{"model": "model that answers yes/no questions on an image's attributes", "encoder_activation": "gelu", "encoder_bias": "none", "encoder_qk_norm": false, "fusion_encoder_mlp_ratio": 4, "fusion_encoder_bias": "all", "lr": 0.0018, "beta1": 0.95, "shampoo_beta": 0.95, "steps": 8000, "decay_fraction": 0.2}
Rows from block 2 of the fusion encoder, named by matrix and row number. Rows with one number belong to one attention dimension. Each number is 128 + 32 x the weight over its row's rms, rounded and kept within 0 to 255. All counts start at 0. Numbers have three digits each. After the name is the row's rms in percent of the matrix's.
# v: cross-attention value (fusion_encoder.blocks.2.cross_attn.v.weight, 128x384), inputs 0-95
# proj: cross-attention output (fusion_encoder.blocks.2.cross_attn.proj.weight, 128x128, transposed), outputs 0-127
v.21 092:105171082156095157125060103115161141197130153060096176151146079097083154166101063115171150108125148163067180100085110103146114155094124129125110117151138162127172073157123099188121139133062165163153191118177144141115178108113097087110123189160162123165096144143078077099166152098128147113
proj.21 106:115144075238136100116129115134109110156141110124138137103111097103135181133126139100104110120133180108133104128113109111103128103138113114162139118120118135112117133139131139121136108085121106185094109148128125105130133144112084133132119036132131123117131068106123117120133122131124128144143117211124095152163138134152130125117124104182120118114197116106148129126000179110123122115116
v.22 094:158118126089124189083104131111156180188119120124084108180147115121109109165150079109122165103162085130121130096096121084136196132091169068124178161131171152123135107126099059113144082150105218127131154081118133106170092170141145088103117112180136088125188118122104125082155130168140106168
proj.22 136:125117116232133133120124150169131127126129135122127159163144119125147141157111127143121134134132141142128100137130133137114129137126144144160142131110140127145114133125125118123143143116123135168152124124138159139106152137149115130196130044145127105117129118134139149142124139130140121148131112204133144140147128127146145139115131140091123140123147112122119146144000139116140140074158
v.23 097:109137130143098127141125122061120127105183115128174197178194095113124115084130093099132083159165108173082099113115150097087065174152097100082110145146121128121075114139132091216115115098135095090164120153125122114101146177166122090166082159110063130115113209166111118113092152110101165056
proj.23 078:147146126194119139147125113154143154116117143095105113094111079116170122000144159124088162127122107147141058162061138133120117089148165176200093126146155138163126127160155137117170102082142097182173113160122128145137148121106126124141114133157120140101162103134136105111105104108152134115160125198147154103143154147166098126178131123148207108131173117084125140145007120113167152144092
v.24 189:058139095171069091131110115062119101113178137132150192169155073102115142132131140082164132177190147192088141116100203131092091148180090142128112115172122161129091095150146114203100113128147060135161117144133124131111167159152108151195069163107125172108127188160077120118092189105143189070
proj.24 089:139154113231154115148120106145137107149126120117130124122128120110125188026114124129108137117116209134122122120107132127068113125116146115169147118104138112128144188138162114129163112097128143158144118155109103094143156121146130127100136072130133132123143105127152121140136118121114149143134137229119118158140137091148143130121123091207114138109180098125138152149000179121154142121156
v.25 175:181145135108175164129111126175165180191086125132102099101122145151100130153113137129094159089101138081114168109130059109172171085079171147144154131111144096116189122117090148056139134129082208136125182075146150112144089114134168133088147112151146084172145089096113127102197109099123084171
proj.25 089:117128084230142156138131119134112096101133115129124111120140124119116145231122102130097121107139178124134154141109152125092142119098129121128140118087126144140094155100110085116128105132112089115145132114142109090129130103126079126149134035106128111133147087115146122159107107123138107138121134202107127128127127129133146150109106112120091158089137153127103083135000170161123139062108
v.26 061:107141124059127141157115153132126095082112123197078143074107133105189102113141107159043099135142095188130077163119131159119178111130128120126135127049127048114159149138156090075124119125106122143081094134101142115179087145131127134083122061097146105106109112138191178193108102159100056156
proj.26 078:159158152060133160147066085188077194143112118130143122106080111091117111143146138141136156097162077118156157108109112130101102123113087142098119134113165102177137143078083118149140128169149136084099104072129105114178104154119185148090146212117147128116169141093129171096116099109128123075161156113115142086123139111102158143096107115060098115150124109172086090184229141097167122198137
v.27 117:117149124104163164134112154143126167156085127142072102085133139132140125136123071110070141121152143128163153085087069109120194093141169142127144140109164095148174151114091129044143157134099179200129168072170139120162068145099170144091132128144141070140136126122087153094176116132071106183
proj.27 138:123118117250137132118125129160143107136112137129138133127138115120130154173129132150097162120132139139109147120134128110131127170120139116171140107093149108135108151124138093141110121104123142142135122126127114107130146121135120114160120054135105104121123099132121149134141128134126145147128129231135137133116132108141132124100130128111128140111124114103128139150000168099151140100143
v.28 084:095054194147164103129179158091122068094116127173187103126142147145136091050105193184064126120072109096158109153153107061114071110178118101111154103106144104117144153110139224105087126113173069113108062147121099118148141147074136099140147118086108161098126141167200168217123103163085113158
proj.28 110:134142150000101114120123171102113138097134136136138092121121172148110087098093099118179111141133059124144118127110123111136138132126118121103143142126134122103116096156122117145139155136117134096135119134137128174134126115122123150138128205135116132125148177127122130153105151132112097099108136054127132116115128140124118112126114135078129144161066145142149149122255059118142103158119
v.29 081:062099201126132119179143145106111142089094150146081160100164086128145175138079155105107111112146180165124089136115101189101081134200144172161115126076114104116133120173158221081080163133101104168108123121092056119143105119071165113134177128122139141071161129172121152191090142110110102151
proj.29 081:094150118135122144143065077104135120111149121097120128048162094132138160107153133092135123158135147132106199132182114138147101136169144134154135119116121118102143158102166122072148114158134125142110116093144064129156128127126156140058105217113113101161101123107138068142123140127111190140179177121129118102123142163142114117160135083238120127187124154129138175127234182138201144169116
v.30 102:182142110094114147111088144159153114161120150138076109054060130135119157118176080117138109086125128080146124149112106195179189149063079155111126119099055131157151078143129103101173171122126191111070146171121131128155077057205128133088176117105120068161080078088138104099151103103141080138
proj.30 081:149108133138160141141114094102108108192133116129146101141099109090152162237195120156111130115147194110155206126148177156178108095156145122063141148167144120187094124104115138115050128139154126063130126111127091104136084122140116134068117175145134121133147095093157124104120094112130134131140134066126125117126129119131134118153133095148084112128138127156087069152255157125105117186117
v.31 120:144130169208105099107116084082111144119162138125179197185161102112091121132124132123167116146126116136105136167145164110118087143150128098112103122177137178124067111132140117202109138116187105106187117170113134127095175130139120124199111169107104169134139170116121098102104169123126197076
proj.31 089:126110135084142108108137149093121161066158155140121187163137112117147066000135113069127104146129070117136060151093152132137155055100133141152151127123130112103110060172076145110154167130140100150135120106160164161092121141087116127207122142116107156154096156114110159158105143128130145117111121069118157129152128177094131120139122178112196142160134150128109173124165056180077095122142
v.32 140:105190067195059114169065134099144144175161129092115157118124075124124130174154090075114088158182146139089141109101126148140124106111106117047071112113092129127137085180121125157091132145099122123116162160102106107143131076218091181119095127126157159175053175182080130102162159086116155103
proj.32 096:123138148145121123125121129133131122139112122124112124132114134127131074166084132101113107127135095128129098112113125105156208182143138169179107138126143087153106111152128108154143141093132150140108117128137147148117130123119188134188107122110123100143113109124135137138116111139122105079105111191119154104099111117124126112116120133067157106154121209117126161117000113086141113068142